{"horizontal_flip": false, "translate": 0.06, "color_jitter": 0.2, "loss": "l1", "head_dim": 32, "bias": "none", "width": 384, "init": "orthogonal", "max_steps": 10100, "lr_schedule": "cosine", "warmup_steps": 500, "adamw_weight_decay_other_params": 0.01}
Rows from block 4 of a small masked image model, named by matrix and row number. Rows with one number belong to one neuron. Each number is 128 + 32 x the weight over its row's rms, rounded and kept within 0 to 255. All counts start at 0. Numbers have three digits each.
After each neuron's rows are labels from the 100 images, of 14848, where the neuron reaches its highest value: "responds to" is what is common among them. Only what is clearly more common there than usual is listed. The data: histories of elementary cellular automata, time running down. In brackets: how many of the 100, against the usual share in percent.
# fc1: MLP up (model.blocks.4.mlp.fc1.weight, 1536x384), inputs 256-383
# fc2: MLP down (model.blocks.4.mlp.fc2.weight, 384x1536, transposed), outputs 256-383

fc1.394:134174132135058129128097181128112089103136155125094131147119132114145145117134107180147127155087141135064144112197124145146115164106106167132143123158078176132112121187091128078174116166124102116105159080082144147148127194124119152153125192072147110078112134115128071153116122172137121158079122143092161185127129126184126130062120137146127119110114127128156163104126127100125001108131
fc2.394:182128136148127101162146135127127104130121096107136141128128132128131129126129128129127125195111104129171156192127084168138102146062149129144124126103098126109126143126138151184054077171130130128052170066113125129139138135128234121158156065150132145124130127133123139091135144106130128106150122130191128090177097166128160130117145134168136104116137069117129196128130247130140108181128
responds to: 001 turns on (87 vs 49.9); large cells (66 vs 39.9)

fc1.270:136103171108096131147142134141142168155153134051137084139136075134129123154126127114187141127137153132072152126168108128115145124168124149137160124143132139163094065201124123099098120121024096123135191229130101140094119092126118159126103228120134135137128113027086088104151118149097128166098094123082106127131110128129128113123084111077126124127127117125134118126133133162121120048107
fc2.270:141137148190182128197090133166128132128138124135106131154177145128127106126109137112142235018140133093129135144136133108064125130129138178130123133123133110099166128122085145132129086196128129160128141127109132123127128160128104138109141124128057127191131124125129095060248132224130120081134134116140165188125072128102122131130121075128184114123163122077054125133147146129128038090100
responds to: 111 turns on (87 vs 50); 000 turns on (85 vs 50.1)

fc1.421:128112136096123123131147096129079130094191104157118103117082138106081168201133121137129063142134128054138089173123090069145187125140140188016087148149129131126119130127157154139155085164104089124102132119131159237096116104169155067089128132121117143165140074137088108113118134150122130097107127164123140108096036148103136116102145191091120113150126138088149113169126202081132121102192
fc2.421:114143147129127140123064134124128158172142128128145138130170108129093144120128122108128150190207100130080128125130134066126152123135090126089188071178125138141109133127116121154153133114133189134127140129110131130210102133130114140128205127132234067178084140150146126144139133155130045132123148188089121134144194131117111100135097079153147140126097128125137103116127128134217115160131
responds to: 001 turns on (78 vs 49.9); 101 turns on (76 vs 49.3)

fc1.80:077164128083121079128132127128128128218127131156127122128127124135127074131142129014140128208128141074204136128195053138087127131124121141119127128132072128130063128130131128127119082162129064129060116127091149129135122126127128255198081128124126200087027128082182155129102128130128129156097128114133129128134111120136132101125174127058110131128197130129206126128123071125174125001126
fc2.80:129125126129128125133141134126068127122132145128129125122125115126128129128128129135133140022127137123126125127127128121128126135000128127128134132130093131131124128165078128126144099129124139128123128151000149128107142197123132128128128112127129128083138128132073129129122164124125128127127128119130128126174119114129124128137144136129104224123116061127117128128129128124128212129119
responds to: 000 turns on (91 vs 50.1); 001 turns on (84 vs 49.9)

fc1.349:072155125087118039126144179164163132133157117127119091117144141146106129167129200130132116119092045143063131131157178127112150085113122191091133137149127085132128133153213101112195128171104078145079103125115129148063127151157084091126178100121081161136133078139110139136157141078138177120167163073129076090110125135121141140121110150115131129134151134110153056128126175113172135109142
fc2.349:130102123176157160123138139127135127143147053114163152127137113090177052142154091131141119204247128176188097129124131143146117105125128118160112112128130150133140128128053129166166130128210106130113119125180167127133129132198153134124192153130110120103136182088140136169154146196141099209098127191154162135117146137139132114126120118126128092131130135124127135174153212121029168063127
responds to: large cells (84 vs 39.9)

fc1.557:127043208132082131092136090146134126149145159133126116083188129120158181120103124061084101090162119095121151083126093154192132127110115116171177151168150132172158182216119134120132189130233125151168102129109132156113133107153082149129197082128106118134153056155122115129104150038131129126118134117133136129081133127122130089137085169086143132118104114157128070125224127126070094139137
fc2.557:119128146116143120129028128100151127129145124131125178128238130134118172134106067144126130158179107131108110128120131123119118127124121122143140102170144123045113109173119128129130121122172183162138125133120139183122109056134064138098150132134150119132106129099173123162144135120131176123094184137105109174130133111123135097132126126112131063184181132135093135140136128100106105167128
responds to: 000 turns on (100 vs 50.1); large cells (86 vs 39.9); 111 turns on (79 vs 50); rule: rule 193 (25 vs 0.5)

fc1.436:131126109109127106111118109173052155125175176069064127124184143118104096145116128107155119136126146134105169144127146097172127130158134104133124108113092136129145118137059112129159060132150123128099129166163121147104093088172078159065162006127173133120155125105054133198120149134127195100140140128135147147119172048141125160052187129139051140083162115130107129112189076175095098120159
fc2.436:128100129128143127130125190139190189165128117127127161099129199143134080108153185142128160143137131183191142120100134141088143129152144183119167129128141160027064153117092096183120082127100146102120053138130092157159140127122155170140226092126128144128127133124125218080063117129177133136112128123125130146130144122119127147118144131145081085134137119130072121146158134123113105134137
responds to: 111 turns on (93 vs 50); 000 turns on (77 vs 50.1); large cells (69 vs 39.9)

fc1.238:087177118097072121209170085117144148149158165104188150106119112144120117188098070134096141104110145106148142089082071141137141180128107220172131114157150172062128135112097152197129103085088065155109156137145120113095126141122146107106169109114086148163081071165119134063094120098160171105179183122170125144142158146147102132111167056145112096128165138212160081181143127123175200148140
fc2.238:127126170117096115158153153131117114157086143127069117158128139101192148136083134126193038127126200134163108176137193130126181143141128127123128043095069142135173129120130119105111119094118124149120144125147070160143121158191124132200164129129150114076128134125149162113116151166078097128151115070182131169127106084133118126043128113168140175149128140146132127128128132087153129117128
responds to: 111 turns on (100 vs 50)

fc1.648:146102113146151129146124129239115153000165135140128058119038123143132181144159151117155140180174113059101129140125108159128108124141129153083137119150135123135128151128127141133164130168131103184097253117165090105146177198108106158111114094140139139182174118099148158155087123109153185135182131204080116153155123147146115174116162153126152129128125147164136103139125129110083167132120
fc2.648:083128181135156129131136167181072126033144112130138125123147147135131167104130212110128117149149115123128176126097072108140148127125133142115107053134135243120131171122171125128158126128133126136128238096125104124129128168109092082141169040130128154128123123131105211142107127074067163209112131126117133131126121124131137119129138128127176095142144137160132126185160103067125200106089
responds to: 000 turns on (93 vs 50.1); sparse start (64 vs 29.2)

fc1.36:131120128072128122128135128128131128128128128126128128128090128130107128128128128128128128128128154115129135128128065152128114106176128162173128178128128128128128133128140128128128119127128069128144128128128128126222083128128128130128128128127128128128128128101128128246117127127071114074098128084128128128127124128128139120133156144091128009000128128191128128128164128128128125135085
fc2.36:128122128128128127128128128130008128126130128128128129128130128128128128131128128115126129129128128128128128124128128125128150128131128129128255128127129128128127128128128129128128130137128107128128181128135128128122127128128127128131121123126087126129109128128118128129145128128128139127064127130129128222128128128128126128128128128128128045121129129126128128219128098128129128126128
responds to: 111 turns on (84 vs 50); 000 turns on (80 vs 50.1)

fc1.558:131101136047090098138111088135078148003113109104102092082158126163116132135119125119118143168122111100100141120140065149114123122171136181127120124192139163161163096132100111149127160119167173131169127151138129124166109109115137199109160122145120104175136142134160105128121147096167081163142161163157118133154188126070153131142121124161116155119111112190080117139169156081135128130142
fc2.558:145080128120099134150130087127086076083112084103155193148101128156152118084109076122130181130097124124122133102192060140126062149127179133128102129183147159150167141125127128158045090129107115142132123149177127113128139100125099129134121055125111147125126152116132066145137140117143095132134128248130145113128079147125097131125122138174053117116157110130101124122205162128112077109128
responds to: 100 turns on (82 vs 50.1); 011 turns on (77 vs 51.2); rule: rule 61 (28 vs 0.4)

fc1.133:129115128128129134141110130117092126128202255112107000123130170117151128105109139101130084135147118143133134116125107078217115134118124132135120128064197113127129136129119117173058142174176112129096164125134145131132117149150097132129130109128119159139161127128130142157118144144128132132133056191200013126128124121129147128192128140116118136134127115152125125128191155170100134125121
fc2.133:129128128119125110128127255141128129000137127129188136120131128126127118129255128123128129088128125140128152129130139128102128113129132148117129126109128008128125162134136128141130118128123096127132106160135128128251127130186128129123093148131200128128128128122106040131128117127127129134128128128125122129128116130148137151061135101178127133135106147127128127130129123128132117128123
responds to: large cells (71 vs 39.9)

fc1.607:113090119129139122044101126139128094076150113126145132137126081128152107129133130058125136138139167124133131214128142124125131061123170125097131116057180136169151127125176136098122213152083130123134118123062068139128137019094118174042121130109166130088086158107122122175130128129153155102151141185131167142138131114079113164115134099132129120104122067174063101126109101131141136134129
fc2.607:122130123126050113124128097077095127121131131128127128108129139216129118123128131124137127128217121147104121131125124157217132174129110119115082132154156126112083122128190133113087149120127123128130127155095128121120128115097150176118133129148132129100133210112128126241128128106124129125130111155120118176128150172089197154107117128127128120129120040163081069160126036127150125125103
responds to: 000 turns on (98 vs 50.1); rule: rule 67 (31 vs 0.4); rule: rule 61 (30 vs 0.4)

fc1.468:135076125086207160101132133131128160120159131107159124151103094156122155026102125070154172182136170101117138132124137130131096133135155175142116135106114129138140127128137152118132156160133127127115122126081131117189168104110142142046105176077148110131098092047118071202085120115099103089118134162129134159121131104093165130185070149112105138132114111176082107154040152113128152159149
fc2.468:149130128142089129122132121136129127121124147138128147135134135122119130124113114127092127169104122167061122141122135191130118128126199119124146128155111057103171127156134150110131126129135076119138219181127149106114111144164118125143173170120129099122157179121131096113128139125128129131213131134077122093101131063131177160130158120158118123122100093109124091127140065132175123148148
responds to: 000 turns on (90 vs 50.1); rule: rule 61 (28 vs 0.4)

fc1.223:171255078154143129140108116083087174136138122136153194113126156153124176125075102128179088101121210150119108128155151176139123127151131134133111141069112126077081111102142105064135100138201151135122081160129131134135101160179141117108125093117140138126123127177142124145131190121125100129109122093145060139146159080129130141072127066130117183137120099119099160123146156166129142126129
fc2.223:168205161145071143149119124130132137120073128129126105125122145116128092043125128128127128126175074168121155178129109131140083156159133136108104129096148126102133137114202100108110128118202128148136121128128119154166122125181150134109129140098082157120163105147131127136100121133084128131128108128120118128192161099132141129052131161143137125158101040109136139123119136144150153129124
responds to: 100 turns on (90 vs 50.1); 011 turns on (86 vs 51.2); 110 turns on (79 vs 50.4); 101 turns on (75 vs 49.3)

fc1.559:098000128126226072044081129199095128128109081128128132120131128128173129128135128128133128117132144128128128128128128138128128075128126129128085128184136128128127128128047073128128128120128129143159204143170112098106128111130128196136136128191123255181127157128128128128128128125101195128128128126128128098128152120128128128128128128128086132119128150131132173127114139128086098062200
fc2.559:121122126128128255129129128045108128128127127128128128130129128128128128127255129128128128128128129128128128128128128128166128127128128255126128128128128128128128140128116128128137127128128128128128136007127128090128128129126128215143129128128128198128128128128128128106130127128128128177128126139194128122128127127128128128123128128128128128088128128131128128128128128128128127154128
responds to: 111 turns on (86 vs 50); 011 turns on (84 vs 51.2)

fc1.620:129126098106100145087133086136088164125099145129119121168168125106148210242082084127123109149130091112132133128134136114122128140161128151049202176133127076132128124126116097054130107199128170094128141127128109160157130131185112129146128124205112174128128147147125126123130126113124165124137071192146127133086122152134133156135171126100127126102126139129129128125128127136104125125125
fc2.620:129103121124129138175111129151126114133126128145128130128115079125197108114128128130128135098176129125128119151153195111127148081143128194109138128255124141131114136129132129131121128125133237128121090149005097107119139129121133144131125133128126127126163117128124142089193132112130125127143079128140127255105255142131105128124129129165103125129133150104129053125132141158138151126126
responds to: large cells (78 vs 39.9); dense start (65 vs 28.9)

fc1.68:203091150130123149113138157143132096113122086107134149154228099118141132089137088147162093127131148108114142090117095133127134128129134045133128181095129127114098155145223149155094130118158102201133060058159110092127126126125053115155097120118117126172164093122020111130110128137068153140109129116141126124084099132122069161156117163134118126153119122126130107124116149148128087120116
fc2.68:128164108247110154122180093110127129123153135128086133105130127117114128130124128139138127128127107119138113127130125125117054122140090126153128088131105180130133117175192210125124228122147153196127142141131124117125127133115091127030161149099145111134141147130165127139168118150137072108135138128101117163135126168137152125127127211103133136200066142127128109114128097125179091172130
responds to: 100 turns on (98 vs 50.1)

fc1.43:088133122187156133140149132129099141162129138098059115113201142115113127099114125147107055225122011106138124159082148098130171054130092139135103132118113056136146126199117087122141152131128113099199113127136110069124098154147129062125119128054154213109143144126134187115071123132119093135112106088129144126122109123162127098095187139154090156115106099127129125183138093095152135127133
fc2.43:070142137144133123195123128132210104137130119128170126147116092117128107167107131122133146129127134193121129108129060131123207148116127096123130122117126172120116125128135140024128109127135194072086108129138125123135133125073118176116131116125100131128132131118129114171122091128088215090126131092097126128121142136079126132124119196100161161153129137140128112080132111132135158117121
responds to: large cells (83 vs 39.9)

fc1.433:126160116121154240178079143097096192127143137109052128127173129138100136107129099071135129134067176120142129127119107129127114162118129201126138148117121144094148131129080126125162119071146138117049144134159134118139112149119122102043167113127039147044130148105077129123103157084187159155136156117187219117124132153138127124172127127114076082129167192132116061087107115124114129121171
fc2.433:107071101218128140113102134128150124119141130120158130198138194117118153124196040131132177157002145122169130126114168103127134195125091255118108179122141107102117128122128124114129143069107124128151127126154096113157088124111080121110168015136071140124118161142134110030205122150127102122145146125174130080083092156108129149133078112164123132130101127128127115118140210139143120117146
responds to: large cells (98 vs 39.9)

fc1.277:071103140072124099120124190161128123127126092128100104121165203127152134147118172127129104124146124131123197049193124123109130150135119128127133129129122123091124115104091172170117130145121126107155103096133121118222162130120154113138159077169145183166100108127150132130121145115122120141084098169133128129120134104133131142227187113129131117096119154121132145108104140115138090116145
fc2.277:153132069139154138114005152141112143138189129128129145166130127143125127087083125128118081128132098121099126160154230117119142140142153160124123123224106132125082102113128085105171126162129255146097149134077129128115148130017120117136129128028142127019129138115154127134129127128132208129124128052130139121128129106080070162126091160173144156126125142129124129130128133129130133138173
responds to: large cells (85 vs 39.9)

fc1.539:124174094095072192152163115130095156134136087108084187087099140161111127117100140080037125136221155128099126099130074125132166131134137142086164134103096107170098108097129152161128198169112085093104156128130082183108142114095177132106125186068119118146102106103145073133060130187135113094140137161126154089065163119092104115157129095118140189150126156126194109125132180171077099099059
fc2.539:128126128145116180135127136127127088124123176173131126098127159093128141189116131090152143102120109154120129060124212090129118120129121150173136128134138130128146154169123128149127128079171240137119147138122046080159111104034126173128120196043131127140156070119143069136120123075126109123061131126128179128125145121177128126128149123121131122131129175137123129119072136184132154141127
responds to: 110 turns on (78 vs 50.4)